A small image diffusion model, trained from scratch: trained on larger renderings of crowded toy scenes.
Rows from block 9, named by matrix and row number. Rows with one number belong to one channel. Each number is 200 + 40 x the weight over its row's rms, rounded and kept within 0 to 999. All counts start at 0. After the name is the row's rms in percent of the matrix's.
# convs0: first 3x3 conv (model.decb.0.1.convs.0.weight, 192x192x3x3, standardized in use), inputs 44-54, a 3x3 kernel for each
# convs1: second 3x3 conv (model.decb.0.1.convs.1.weight, 192x192x3x3, standardized in use, transposed), outputs 44-54, a 3x3 kernel for each
convs0.46,100,153,191,163,160,159,191,157,155,168,243,237,256,246,214,194,237,248,215,192,215,230,219,243,263,166,193,199,141,160,180,172,180,200,171,171,182,251,226,215,255,224,254,245,237,206,213,245,237,210,223,222,218,214,211,184,120,131,139,96,119,221,199,175,212,220,194,184,164,208,165,147,176,197,192,183,218,198,177,253,257,210,199,191,174,200,196,197,173,184,183,222,237,210,174,205,209,209,232,236
convs1.46,102,185,197,208,231,229,275,216,222,226,199,182,191,214,178,144,196,195,180,250,272,191,198,251,230,201,182,227,189,221,235,163,156,193,220,224,222,166,198,187,132,138,156,113,126,133,206,185,207,245,218,196,200,154,207,214,174,198,158,109,120,231,206,238,184,197,175,170,226,177,179,204,163,195,185,159,196,148,171,197,177,182,213,191,212,209,186,188,241,253,224,122,137,143,173,211,225,154,172,178
convs0.47,101,233,221,209,132,197,229,217,241,226,129,210,225,209,219,248,201,204,201,247,235,199,202,176,189,174,161,184,294,175,196,231,236,240,188,137,263,208,211,201,200,204,154,68,129,89,152,183,220,220,180,206,225,235,225,190,196,201,166,208,119,196,155,151,222,141,171,164,140,233,197,176,181,230,203,206,228,276,212,185,203,216,215,180,190,250,258,216,221,189,209,236,238,191,202,179,240,168,154,174
convs1.47,107,237,202,164,115,96,254,305,243,267,161,182,167,202,208,208,199,209,134,231,231,222,153,262,218,279,197,130,224,121,197,180,214,135,257,150,184,265,296,283,211,232,214,198,245,183,162,215,127,162,246,194,226,222,201,228,167,205,245,179,195,211,182,178,269,213,176,205,168,170,302,239,237,242,152,278,175,191,218,207,177,209,234,171,214,199,127,195,240,250,221,208,287,176,221,202,191,212,239,223
convs0.48,100,275,262,262,149,133,205,186,104,108,186,154,202,194,205,220,178,226,255,255,299,258,238,214,192,242,187,204,310,252,151,311,245,300,213,184,217,138,177,198,216,188,137,217,218,194,210,189,192,180,210,186,185,249,243,159,163,158,192,269,221,174,207,188,140,136,151,218,228,211,265,259,214,193,182,177,189,199,160,228,222,233,188,177,168,135,102,88,170,148,159,179,208,236,254,233,189,201,209,186
convs1.48,077,218,270,229,231,170,155,172,152,149,180,170,206,206,187,246,236,189,201,178,195,182,207,209,181,166,186,159,206,146,179,170,161,163,141,155,142,224,234,219,194,210,135,219,271,250,209,183,226,220,293,229,137,173,161,256,227,214,221,204,152,304,270,249,194,151,156,193,161,146,229,203,199,184,215,169,202,215,170,279,248,205,241,276,199,187,237,145,184,188,185,196,122,196,220,180,187,66,124,199
convs0.49,099,229,162,274,125,174,183,163,148,215,178,135,175,241,184,170,175,156,195,202,174,190,232,242,157,234,219,204,164,230,255,179,198,212,271,296,276,206,179,127,175,189,189,193,207,292,222,165,182,219,257,240,222,243,228,181,211,214,177,254,256,182,226,184,230,180,133,201,215,147,204,259,268,209,215,186,197,186,237,242,271,260,170,209,214,219,147,152,146,136,172,235,214,206,312,208,161,197,170,229
convs1.49,110,243,174,206,265,284,215,169,174,148,152,198,211,189,156,224,167,212,205,178,156,156,224,239,198,193,193,154,147,146,134,153,130,253,174,188,155,161,207,148,199,287,164,249,246,229,182,208,199,224,159,245,236,227,237,247,225,272,218,216,251,158,173,220,161,132,137,217,166,205,223,196,192,127,183,185,192,209,221,223,212,244,211,239,239,225,228,202,113,199,209,181,205,205,177,177,155,231,233,195
convs0.50,101,148,183,211,187,231,248,199,202,207,214,204,192,251,214,176,219,210,239,170,195,180,248,226,178,251,197,214,213,254,315,108,136,207,171,101,106,220,180,186,202,208,182,157,189,173,218,200,209,171,224,199,201,203,209,187,219,231,248,225,270,166,207,191,296,169,173,249,222,171,205,189,174,229,240,238,218,257,269,175,222,227,179,169,218,211,231,238,182,205,198,217,179,176,217,190,189,202,211,271
convs1.50,110,188,223,257,228,191,219,225,264,207,201,193,148,230,198,180,217,185,188,208,138,215,215,185,170,205,203,196,233,221,233,200,216,234,115,129,215,223,284,224,220,254,195,129,133,147,213,112,148,192,115,213,222,264,274,202,209,211,159,135,206,186,183,237,246,274,180,201,185,138,249,208,178,201,246,213,194,211,200,154,131,168,209,289,212,199,224,206,208,210,251,185,103,166,212,196,179,224,245,153
convs0.51,102,107,143,177,221,274,221,191,187,134,163,189,193,133,156,139,225,226,246,204,197,212,144,180,189,168,208,194,220,202,242,192,156,140,142,146,141,166,154,143,135,178,220,213,190,143,230,255,248,204,218,208,228,204,198,239,272,215,286,260,193,233,204,174,231,189,178,187,212,228,134,183,237,207,207,203,225,233,243,219,251,244,171,164,188,149,165,230,172,201,217,221,224,216,156,202,234,146,197,222
convs1.51,094,219,207,273,213,198,201,189,218,257,228,246,155,215,222,181,199,174,119,202,200,241,186,202,178,175,185,223,216,261,236,205,191,203,148,178,191,213,192,199,147,223,287,230,185,169,231,195,165,171,147,196,181,192,226,268,260,222,209,225,205,238,249,231,177,239,217,151,182,217,254,254,218,178,187,175,110,144,156,217,212,203,216,289,262,145,222,243,215,228,182,189,174,178,140,175,238,165,108,124
convs0.52,109,215,221,231,228,241,244,263,274,274,232,235,259,224,212,219,236,236,263,223,239,208,231,249,208,223,223,188,238,215,204,220,184,186,229,215,202,151,134,152,154,128,135,196,169,163,279,257,267,324,294,297,322,302,331,155,137,161,152,126,153,183,153,180,141,148,152,166,194,204,208,214,222,180,190,200,182,183,182,183,166,169,166,156,153,197,181,178,223,202,201,146,157,153,143,144,128,178,176,158
convs1.52,084,179,203,216,183,201,201,196,178,184,190,165,179,182,212,227,180,235,224,203,202,219,216,219,217,229,233,255,175,226,202,210,259,224,213,207,188,206,187,224,215,180,188,215,186,202,180,199,207,182,189,247,196,196,217,227,267,245,212,232,221,193,205,186,191,180,169,162,190,152,140,133,142,228,221,229,268,219,240,279,255,253,267,264,257,243,254,259,229,209,234,184,183,214,173,183,214,204,207,232
convs0.53,106,149,127,128,253,236,229,162,170,198,261,235,217,177,156,181,198,198,200,214,213,260,254,256,273,224,183,173,175,217,300,196,190,288,154,132,262,195,246,234,187,149,111,159,202,151,221,240,222,158,231,221,161,235,168,171,220,184,171,202,269,270,315,273,271,229,210,164,173,198,158,265,226,217,190,154,219,200,154,212,221,212,193,187,231,207,203,208,194,187,209,193,240,217,222,233,204,221,243,227
convs1.53,113,252,186,182,314,166,120,167,192,214,198,236,194,255,253,230,207,190,160,174,144,197,154,166,139,170,236,241,190,229,251,147,273,243,134,231,242,157,164,227,253,215,231,129,180,165,186,150,231,218,195,276,169,243,269,165,162,121,195,210,190,161,164,139,199,217,242,209,180,189,194,142,179,130,151,211,169,151,203,199,186,184,184,247,165,203,234,180,210,201,215,218,206,178,232,186,133,111,168,173
convs0.54,102,237,251,236,148,137,198,161,148,161,163,158,147,247,225,234,226,234,262,264,241,232,228,186,175,180,170,158,290,242,255,219,192,195,156,170,151,207,229,189,240,161,122,252,232,166,196,214,217,236,244,221,154,180,207,255,273,202,166,208,183,126,162,160,159,205,195,227,221,214,184,232,201,230,240,201,242,256,184,226,269,254,161,163,195,169,163,175,205,221,235,229,232,190,219,233,217,269,232,226
convs1.54,102,219,251,285,212,176,179,320,246,188,226,179,156,190,169,156,181,243,243,184,201,208,218,184,217,179,210,209,229,232,199,180,207,174,162,217,217,192,136,163,336,263,182,189,256,235,213,206,223,213,239,206,115,160,178,186,227,238,240,271,232,315,280,219,161,134,127,268,223,136,186,202,222,165,164,201,239,197,169,210,205,224,146,239,185,215,300,188,209,238,223,201,166,184,197,199,211,162,130,100
convs0.55,103,202,195,208,232,220,239,233,214,218,244,244,206,163,167,182,210,198,200,217,197,159,173,149,148,108,149,155,202,196,151,201,196,99,228,219,197,224,223,224,166,189,199,150,239,226,231,246,215,216,188,188,214,183,175,185,157,151,171,165,118,239,230,156,181,184,211,179,183,180,135,145,168,207,209,213,165,189,223,180,207,204,247,232,237,243,248,235,188,196,199,220,186,200,213,172,204,215,206,209
convs1.55,105,121,150,186,135,140,177,197,197,224,215,184,193,197,190,168,178,161,150,253,239,309,236,206,251,220,212,216,215,197,221,254,214,139,218,198,231,186,157,168,212,253,294,208,192,172,210,191,185,228,187,168,233,166,178,117,105,120,151,142,147,169,171,173,180,180,195,252,313,253,204,216,193,172,201,190,230,249,244,206,177,186,196,205,204,217,232,199,243,247,218,212,171,142,143,110,144,243,234,207
convs0.56,105,201,287,261,70,100,180,245,220,152,145,174,220,251,206,198,184,178,155,194,200,178,215,245,241,162,150,151,241,171,183,240,232,213,142,174,112,242,216,190,234,177,132,232,249,253,208,229,304,256,244,233,200,194,173,192,192,155,200,174,168,220,169,192,158,198,220,235,182,170,228,194,136,180,222,203,191,207,169,175,207,205,199,193,199,190,170,156,146,140,140,281,260,205,137,207,203,188,225,207
convs1.56,114,141,181,153,98,180,187,264,236,171,247,207,152,303,201,131,155,162,190,179,197,187,143,202,241,248,224,152,213,206,213,180,144,166,250,222,214,202,171,204,254,247,207,200,232,223,214,199,159,229,202,201,133,184,211,231,225,240,244,207,183,231,188,158,189,202,184,252,174,143,183,221,234,169,166,219,280,229,220,161,194,251,194,255,205,261,239,168,124,200,181,241,194,172,142,217,245,264,182,140
convs0.57,106,195,175,187,201,173,188,183,157,155,172,169,194,199,188,219,248,286,302,209,201,178,197,166,201,128,106,105,245,246,262,182,186,184,173,142,201,223,218,172,197,164,124,173,176,173,185,204,201,192,202,200,159,186,184,175,200,250,169,189,202,182,193,203,273,233,234,241,210,173,201,187,176,222,208,178,205,213,206,224,205,199,230,202,204,228,198,180,202,176,194,175,214,203,182,193,201,183,203,222
convs1.57,094,224,237,187,123,182,230,314,277,199,193,211,166,299,226,156,217,212,217,217,194,192,188,187,209,241,248,201,209,143,196,188,201,193,237,231,209,205,228,255,254,285,285,192,240,189,231,213,186,256,219,215,187,226,229,195,202,205,178,187,188,206,210,188,112,103,153,210,190,185,165,132,130,171,209,224,166,214,191,164,158,160,172,176,147,207,218,160,202,207,195,260,250,213,292,205,204,232,241,206
convs0.58,110,183,174,222,173,130,174,240,233,275,227,192,202,199,230,242,211,248,203,215,187,222,236,175,242,285,235,271,192,203,187,230,218,230,194,182,188,197,209,206,151,134,164,214,233,236,209,183,210,186,176,227,240,248,237,138,169,142,155,255,209,175,237,209,203,210,207,199,181,160,186,198,162,170,173,147,222,215,200,207,229,228,182,199,213,214,230,228,222,247,244,223,189,196,162,117,178,216,199,245
convs1.58,084,173,212,165,204,303,224,189,212,162,195,161,203,186,142,223,249,187,240,215,252,241,208,179,241,198,208,197,269,192,300,188,155,237,261,214,267,227,206,203,225,196,213,190,211,206,135,199,129,221,292,252,113,153,130,137,115,140,174,181,173,202,237,203,213,216,178,213,220,193,242,182,196,222,204,212,230,293,231,190,219,177,171,229,169,223,336,241,164,224,174,231,283,248,226,214,274,198,189,224
convs0.59,106,176,190,246,74,144,173,95,68,78,178,206,200,209,221,242,247,269,275,208,198,221,183,137,142,153,139,141,196,191,212,164,132,174,114,154,150,203,182,137,215,196,127,221,255,230,209,210,178,186,209,204,210,233,217,246,208,187,215,234,194,166,177,160,233,194,211,282,289,218,152,213,186,235,234,220,237,241,240,235,277,303,186,176,201,216,195,192,204,208,201,232,235,225,227,211,186,211,209,208
convs1.59,103,180,199,283,192,190,196,217,215,190,189,149,93,184,147,112,248,227,215,184,190,231,144,157,187,102,170,178,205,238,245,188,208,242,170,239,259,175,177,219,252,256,220,240,192,171,226,176,183,268,245,270,181,203,234,192,213,204,216,229,193,286,285,242,209,221,193,201,178,147,218,195,161,138,201,227,127,141,129,157,121,126,177,232,189,170,224,153,174,194,178,166,131,169,205,208,244,153,138,136
convs0.60,106,244,249,229,255,238,249,220,230,239,265,221,166,169,196,174,120,130,144,180,186,213,238,236,243,223,229,202,182,162,146,262,272,294,251,247,245,212,229,266,248,229,244,276,267,226,218,212,200,215,198,211,209,202,186,213,243,159,201,231,213,247,217,225,183,177,106,139,173,197,157,193,193,221,216,206,233,253,232,205,239,220,186,204,201,140,149,137,166,137,136,200,215,226,248,224,196,217,212,184
convs1.60,105,223,205,188,190,184,187,100,142,205,191,211,248,274,245,234,186,176,136,189,171,162,147,165,141,165,181,203,182,173,197,144,220,205,88,153,198,232,185,209,177,142,151,132,161,167,253,250,245,245,266,268,270,216,167,254,251,258,237,249,248,204,209,222,273,268,224,204,251,242,222,215,239,221,181,177,163,152,169,171,149,91,248,283,223,243,256,248,189,188,191,210,206,160,231,156,115,86,128,204
convs0.61,101,248,214,233,190,181,192,169,105,103,208,200,211,89,190,243,125,207,307,227,267,182,229,238,169,132,171,141,300,214,168,351,223,192,262,187,178,242,214,247,94,154,194,88,138,108,266,300,242,232,232,159,199,242,211,152,163,164,195,213,179,259,269,207,247,222,221,191,184,195,191,165,180,216,233,242,193,213,231,174,211,233,207,176,158,183,173,189,167,177,215,184,212,243,208,244,279,192,220,273
convs1.61,104,284,278,220,219,230,173,204,195,186,120,209,238,133,172,233,290,244,237,184,180,174,202,137,182,175,189,178,179,201,146,184,150,103,224,217,228,232,251,244,171,210,231,250,193,146,224,151,116,154,167,205,217,195,202,297,228,216,257,242,230,208,219,265,194,212,225,249,230,222,257,198,176,189,232,204,204,224,211,188,146,89,190,255,187,201,238,198,279,231,221,171,184,205,150,161,180,219,162,172
convs0.62,102,225,225,222,100,106,171,152,125,120,203,219,227,239,249,262,262,231,248,227,209,186,200,131,110,161,171,136,245,222,264,305,211,305,229,218,205,213,222,226,182,151,112,174,280,236,225,223,188,196,233,170,182,209,193,205,177,175,250,286,240,230,244,241,109,100,177,208,201,177,218,254,229,146,169,222,172,212,204,182,232,243,196,181,199,192,184,166,129,121,128,214,195,190,204,181,209,221,219,259
convs1.62,106,201,218,241,246,243,216,208,203,211,191,212,186,166,182,188,158,185,158,180,185,185,210,174,212,129,172,160,240,134,141,172,172,141,185,219,207,260,197,269,208,164,210,175,170,207,200,98,137,194,185,216,191,197,211,221,173,199,197,189,223,281,275,273,191,199,183,212,200,182,222,188,209,135,118,219,174,207,240,173,192,211,253,276,232,178,277,222,190,233,220,170,168,192,166,173,179,170,198,210
convs0.63,102,227,225,232,160,96,174,168,120,119,209,211,210,241,215,270,138,151,169,241,204,173,299,183,219,217,160,180,168,231,219,214,242,197,236,211,242,163,213,188,197,220,200,220,237,255,195,193,177,209,175,238,226,239,230,99,39,55,160,198,124,224,263,243,165,143,164,169,216,172,186,222,189,185,173,205,188,181,184,203,159,180,150,133,190,217,223,233,191,187,203,206,195,175,229,227,253,253,255,239
convs1.63,094,217,219,224,147,148,148,198,200,157,251,244,229,214,181,192,248,194,195,200,224,188,195,132,154,203,221,155,229,215,259,141,274,242,222,119,199,177,215,184,193,209,183,204,215,208,178,225,162,299,191,195,161,171,100,182,195,189,174,156,145,168,92,96,186,194,186,181,212,198,194,185,224,190,203,170,197,296,246,223,189,238,160,224,209,144,209,167,190,118,168,147,167,198,230,111,205,221,256,224
convs0.64,102,219,202,222,240,213,229,263,262,261,205,211,203,231,215,166,184,172,174,218,279,208,194,242,186,292,285,262,224,202,188,230,192,206,219,198,197,241,220,212,194,205,237,179,151,184,212,183,207,249,228,206,153,148,149,173,213,199,207,240,215,185,188,187,234,212,187,218,208,162,219,257,220,189,192,195,180,169,189,220,213,210,210,211,203,212,186,209,213,212,227,242,209,216,270,228,212,257,245,250
convs1.64,092,126,161,142,198,225,180,181,205,161,230,180,193,190,179,180,177,202,186,186,230,160,269,251,234,148,168,174,211,237,215,238,183,155,263,184,189,208,236,214,163,257,207,205,239,236,216,219,234,192,149,165,131,164,172,236,244,234,194,151,188,198,178,193,227,185,213,206,191,230,214,187,196,261,232,237,230,253,219,188,207,212,225,236,212,203,212,187,204,194,176,135,146,121,157,199,119,169,181,148
convs0.65,101,207,205,214,192,146,141,189,157,165,212,176,239,189,188,247,184,201,231,235,239,237,178,127,132,191,141,172,246,275,236,244,259,223,216,215,178,134,163,152,148,179,161,141,126,168,196,198,194,218,223,217,206,211,200,150,174,159,174,198,171,226,220,219,222,220,219,227,223,201,192,179,164,181,171,165,206,191,185,210,186,195,171,171,177,181,191,185,153,136,153,208,234,251,160,203,245,166,208,254
convs1.65,100,164,189,164,212,235,231,167,216,192,192,242,209,196,181,199,202,164,155,181,183,163,232,248,228,168,203,176,191,175,169,152,147,159,158,110,210,221,266,210,235,315,276,231,279,206,166,185,213,221,213,177,213,241,199,204,178,228,166,132,195,173,155,208,207,178,200,152,159,147,197,170,200,180,193,155,180,210,166,163,155,154,170,180,196,175,175,177,168,174,179,231,230,210,223,216,224,212,246,181
convs0.66,103,164,198,207,212,206,211,216,222,225,249,225,206,229,199,219,147,166,199,179,171,186,233,240,224,209,203,188,161,197,209,150,174,182,214,173,211,125,127,152,208,170,156,193,195,177,199,196,195,216,224,228,211,216,213,189,203,174,121,140,179,155,151,146,183,205,172,183,212,180,148,153,134,185,214,216,193,223,194,172,188,167,185,184,183,187,178,151,157,170,152,224,177,178,287,228,204,269,302,290
convs1.66,107,171,170,184,157,129,149,225,222,239,187,212,219,210,194,188,177,171,199,185,160,178,123,143,170,208,203,211,210,208,191,185,216,262,158,176,245,171,208,191,253,205,160,112,157,185,269,244,230,233,205,175,209,235,220,256,252,272,215,216,230,293,291,297,166,183,147,231,203,203,192,216,236,188,174,160,241,199,185,213,203,194,199,222,200,204,193,176,214,209,219,77,72,112,188,124,111,193,200,231
convs0.67,103,221,224,224,161,199,244,169,217,224,227,208,175,243,226,154,230,201,143,187,173,191,247,245,253,178,190,222,197,162,161,200,144,127,207,195,195,212,197,233,244,220,254,238,300,234,185,194,184,199,199,184,216,192,185,246,245,225,217,245,213,205,218,209,238,197,239,201,114,179,182,187,207,192,228,226,186,209,214,180,229,222,205,197,216,204,158,203,260,237,249,221,197,218,253,211,220,262,203,169
convs1.67,098,197,194,202,178,215,214,208,173,191,208,153,183,211,177,182,193,203,197,222,224,204,198,144,182,260,230,244,213,236,241,291,259,280,271,308,214,168,129,165,160,112,146,214,132,239,195,198,164,174,216,208,176,197,164,167,149,170,134,146,156,152,178,172,238,282,228,251,260,263,197,212,228,164,125,166,156,155,143,189,186,174,180,229,206,190,259,229,182,216,185,216,214,197,213,215,209,230,174,232
convs0.68,097,271,208,207,258,223,229,265,245,251,268,271,250,162,192,199,166,144,154,264,254,228,236,201,219,122,164,159,203,161,165,261,220,190,228,266,193,272,252,258,208,194,174,240,256,228,236,235,223,180,154,165,189,170,195,183,200,203,190,244,210,211,210,202,214,208,203,128,142,136,93,113,116,222,235,240,208,223,234,210,233,236,183,179,152,207,205,186,226,179,173,170,193,217,199,183,215,232,186,160
convs1.68,085,184,207,159,212,244,205,187,177,189,231,231,232,185,176,214,202,191,157,151,202,164,239,181,208,153,138,129,201,164,184,227,205,157,192,193,208,236,161,188,274,275,285,212,191,151,171,176,138,204,206,225,283,214,187,176,146,170,197,174,184,191,196,202,280,281,252,252,297,267,182,193,172,191,208,225,174,229,190,154,160,142,218,221,179,230,257,225,245,254,215,254,243,179,202,168,225,169,145,169
convs0.69,105,151,133,166,183,154,155,209,179,189,241,248,279,159,196,253,155,180,211,224,222,189,217,171,180,242,223,232,256,263,268,268,244,300,262,216,267,211,214,205,198,205,188,183,221,242,203,205,215,181,191,184,199,216,202,167,201,194,202,237,225,224,228,223,207,184,155,234,213,165,193,200,202,202,184,166,195,193,191,206,200,197,210,208,206,200,217,196,92,98,122,222,227,245,213,207,216,206,218,257
convs1.69,097,213,197,188,192,197,228,153,202,241,198,222,235,233,207,230,228,234,216,180,180,155,225,221,213,179,191,204,134,86,70,156,189,149,111,132,150,190,200,226,217,254,244,193,227,179,189,153,170,257,218,231,241,264,256,198,188,176,220,208,214,197,208,222,182,166,195,166,163,172,221,197,198,168,167,192,230,229,233,257,224,193,281,266,251,228,232,214,207,249,224,213,212,234,177,147,166,163,213,210
convs0.70,105,185,235,198,202,203,205,140,153,191,218,173,157,172,125,201,179,167,226,161,193,193,210,272,225,201,122,199,229,270,244,239,235,167,182,168,250,202,182,204,188,143,120,290,184,102,211,241,216,208,172,233,192,221,210,178,245,257,110,95,232,180,183,168,235,171,161,223,195,196,219,230,137,193,205,148,196,254,174,241,264,186,194,192,238,247,231,191,164,184,167,211,211,200,222,225,205,206,206,204
convs1.70,107,188,293,207,141,159,204,286,262,221,195,169,270,328,231,192,163,165,120,233,236,197,152,197,152,221,188,216,208,184,182,185,216,206,235,204,227,256,175,126,305,290,232,157,208,224,157,212,192,188,210,150,217,245,151,196,180,186,234,181,182,211,218,243,209,148,124,207,184,197,196,178,210,211,217,183,277,190,196,253,239,261,211,230,189,242,159,152,204,239,219,237,215,198,163,187,121,248,240,186
convs0.71,104,222,142,194,232,271,284,153,85,177,192,190,197,146,189,215,207,211,225,99,219,203,259,182,83,203,182,163,146,172,174,237,232,258,233,169,161,209,152,177,171,201,167,151,188,248,221,162,193,224,199,182,209,188,213,227,187,238,216,285,212,165,210,144,142,174,202,187,210,169,177,177,210,215,230,244,187,206,223,177,193,221,216,196,173,159,193,225,156,182,217,219,193,186,282,236,194,168,164,243
convs1.71,111,184,230,199,356,257,161,88,184,224,211,193,194,101,150,316,229,227,138,207,170,191,310,198,150,163,261,292,184,194,184,238,165,146,181,185,284,154,269,244,237,316,135,164,223,222,198,165,160,169,144,249,234,175,157,238,213,233,205,240,296,191,198,234,220,248,235,227,225,168,192,196,236,237,285,256,229,259,190,221,175,150,205,232,226,144,234,275,197,181,165,236,188,240,261,211,196,130,139,109
convs0.72,090,228,208,247,208,231,229,208,236,251,200,185,211,214,190,160,218,202,212,229,164,201,233,226,223,233,172,148,155,204,203,119,108,97,197,135,181,153,187,193,175,170,144,158,147,197,180,171,204,151,172,217,212,209,199,222,263,237,119,148,172,156,192,169,238,239,187,261,207,178,226,183,170,255,251,264,192,208,221,152,134,135,219,247,218,299,282,246,277,241,204,221,200,208,273,247,217,251,243,222
convs1.72,078,165,134,196,115,153,185,248,225,159,246,272,184,202,256,177,188,198,247,214,179,136,247,240,192,180,144,216,210,246,176,236,237,182,259,288,192,208,208,206,217,236,213,227,223,246,226,210,179,253,196,203,178,171,187,212,291,257,146,208,207,169,191,193,178,192,144,214,182,163,150,167,141,227,213,240,200,183,179,137,116,169,201,181,161,166,129,154,235,194,221,137,124,118,211,187,160,231,254,216
convs0.73,091,272,229,259,227,179,195,232,240,231,173,179,180,138,192,192,107,144,185,198,211,212,238,180,193,191,229,178,221,214,152,240,149,123,219,237,133,166,173,230,176,242,256,91,171,234,222,196,170,222,117,195,246,205,212,197,211,218,215,245,273,197,287,232,187,179,184,202,217,179,181,223,167,229,231,241,215,197,225,187,176,184,194,237,222,226,253,215,210,182,154,204,178,201,277,210,215,349,263,181
convs1.73,070,205,145,213,252,141,179,245,197,192,206,266,195,137,243,251,157,255,263,202,169,140,313,187,193,238,187,182,256,223,178,194,168,218,246,199,132,124,197,198,175,269,206,161,186,198,249,232,161,250,164,163,193,169,130,182,179,168,203,195,175,241,172,191,200,268,236,169,160,211,172,204,166,163,270,247,162,170,224,187,137,164,164,210,174,183,166,146,227,215,210,174,143,142,200,246,228,223,308,300
convs0.74,095,189,166,156,186,222,165,246,221,180,176,194,185,215,173,185,203,219,211,216,199,198,245,257,201,228,198,172,155,250,180,169,158,261,203,177,177,137,185,274,140,152,203,103,123,197,182,194,180,148,243,210,207,218,195,174,186,200,155,177,209,205,236,199,112,174,210,219,241,213,241,253,175,206,222,252,229,229,201,147,142,166,199,197,190,230,232,205,193,247,220,205,158,157,226,182,170,259,253,209
convs1.74,085,232,195,215,198,181,180,260,245,242,155,154,180,185,204,160,150,221,167,210,107,141,215,227,237,215,168,226,182,202,161,176,197,219,215,282,250,218,264,267,186,220,226,157,183,246,202,214,198,235,223,212,161,191,201,182,209,208,158,226,214,239,238,241,186,179,224,215,168,176,147,184,217,181,244,274,200,180,227,155,152,210,185,194,214,166,180,150,197,231,244,228,198,190,212,191,162,226,271,228
convs0.75,102,155,169,213,326,298,286,187,193,170,174,168,201,169,184,128,217,235,157,184,222,218,199,198,168,203,220,213,178,240,217,259,166,158,229,225,186,191,195,212,179,185,335,152,165,196,196,268,226,43,292,254,208,238,213,186,205,237,209,250,180,202,193,177,302,218,120,176,199,139,167,232,243,133,196,198,161,202,271,161,157,205,228,221,161,213,229,217,195,213,238,189,234,205,175,209,189,203,193,170
convs1.75,115,164,221,188,210,218,206,181,206,186,247,176,180,192,168,211,185,196,186,173,192,194,208,209,239,179,183,259,169,203,255,186,155,191,213,225,208,191,200,201,144,228,287,237,219,155,216,190,210,178,225,168,161,191,256,264,223,200,207,277,268,211,233,262,162,214,193,255,198,179,286,220,150,163,216,192,169,221,284,188,194,207,192,202,224,222,206,176,207,201,181,247,185,229,168,172,195,198,184,189
convs0.76,100,237,202,179,188,230,134,210,231,189,145,162,139,296,227,183,283,221,181,217,218,117,189,260,216,183,186,219,183,209,172,175,227,201,243,128,204,135,156,208,146,138,192,146,124,186,157,217,217,367,242,149,162,202,170,187,153,193,261,211,230,209,215,187,179,207,206,152,211,220,235,239,172,227,197,244,231,226,216,238,172,196,197,181,221,266,238,194,282,335,200,228,181,201,177,193,160,220,244,175
convs1.76,112,253,212,202,206,161,224,326,306,181,205,177,116,277,204,6,191,197,237,245,215,194,259,128,222,208,181,197,132,192,266,110,186,208,159,194,270,202,251,179,183,258,273,163,186,252,212,191,185,192,200,203,141,158,220,210,167,219,243,174,251,241,229,266,208,199,185,126,203,201,225,237,251,223,221,166,248,252,197,115,129,231,259,150,114,212,216,136,163,224,244,197,189,217,209,230,163,177,194,164
convs0.77,097,238,166,165,228,245,146,181,223,217,157,222,219,194,181,206,199,183,195,188,140,187,259,237,172,230,239,236,137,223,205,146,180,179,186,168,179,136,126,187,119,133,208,141,161,212,222,137,237,81,328,247,189,199,192,214,179,287,157,247,269,186,185,215,154,204,190,208,202,170,220,223,178,183,165,227,196,199,182,223,183,204,193,197,193,245,243,181,142,162,162,270,202,151,286,197,142,289,295,195
convs1.77,102,148,178,179,253,222,170,231,151,181,217,245,247,205,168,219,95,192,170,242,159,170,138,232,299,243,183,220,99,172,211,133,188,189,172,231,245,259,233,190,113,218,245,141,207,221,199,197,236,234,209,161,145,140,264,198,200,216,194,210,236,213,250,250,216,196,221,224,229,184,180,188,198,217,221,197,186,244,189,189,164,175,189,209,205,242,221,176,206,214,200,191,130,182,233,145,169,226,186,179
convs0.78,094,253,250,220,264,199,173,225,164,199,188,210,114,111,187,185,152,187,192,182,202,167,240,188,179,153,227,214,162,170,186,199,187,107,167,176,174,119,167,190,157,178,224,186,233,219,123,131,151,248,171,161,191,145,187,250,284,237,226,272,194,224,237,200,227,231,223,270,243,159,184,204,233,173,224,234,205,154,169,181,170,221,185,252,234,222,235,192,214,198,177,202,200,183,198,228,197,237,206,160
convs1.78,095,168,164,197,257,202,180,180,130,179,190,273,182,161,177,197,161,215,229,267,185,213,214,102,185,126,205,209,199,152,204,222,217,226,134,185,237,136,154,205,202,281,240,210,270,218,212,230,163,193,221,223,224,196,197,214,175,167,216,200,172,240,231,171,168,244,210,249,226,175,183,187,254,186,195,173,162,235,197,168,188,179,195,202,168,220,176,218,195,127,197,172,196,181,179,151,223,146,151,197
convs0.79,109,218,231,239,221,223,209,187,203,272,188,199,211,216,218,242,184,183,194,254,222,188,210,150,90,175,167,145,188,145,182,217,139,188,197,195,161,171,202,229,180,206,234,183,202,201,290,230,218,181,155,136,210,195,186,175,149,192,270,248,299,243,224,181,186,198,193,229,220,169,185,165,145,187,222,271,216,230,271,195,220,239,171,232,246,223,265,257,187,205,196,213,241,216,212,183,210,193,217,238
convs1.79,138,179,208,232,200,235,166,206,192,208,186,171,230,200,228,319,198,217,194,216,200,209,213,217,144,195,173,209,216,224,135,202,160,135,182,251,235,220,156,181,171,171,214,174,252,267,264,216,158,232,117,80,293,170,182,208,165,169,151,203,207,166,177,176,220,223,189,223,190,228,215,205,192,148,197,210,156,203,252,147,183,203,180,219,174,176,163,161,179,221,250,178,216,278,224,271,293,164,151,139
convs0.80,094,264,219,216,237,208,215,248,232,248,180,192,204,140,146,148,117,97,124,238,213,191,239,198,161,251,233,207,239,228,228,220,147,169,232,202,237,197,217,241,189,210,209,143,172,176,180,166,180,186,173,179,194,178,183,227,256,252,241,274,267,250,283,260,233,221,181,209,212,147,124,171,135,182,196,213,190,193,222,136,128,167,199,233,238,207,236,219,95,104,120,218,226,207,239,236,210,244,223,214
convs1.80,096,201,162,138,200,174,182,199,186,201,182,279,275,192,206,221,162,183,143,181,138,106,227,222,191,195,194,203,218,170,102,218,269,181,216,253,189,220,198,229,233,255,242,167,202,199,215,195,141,244,221,231,214,273,288,254,222,227,251,222,237,232,217,226,185,219,241,194,196,179,198,182,163,194,238,243,216,249,252,191,178,185,263,276,262,220,194,233,167,178,207,202,173,165,159,161,151,172,188,142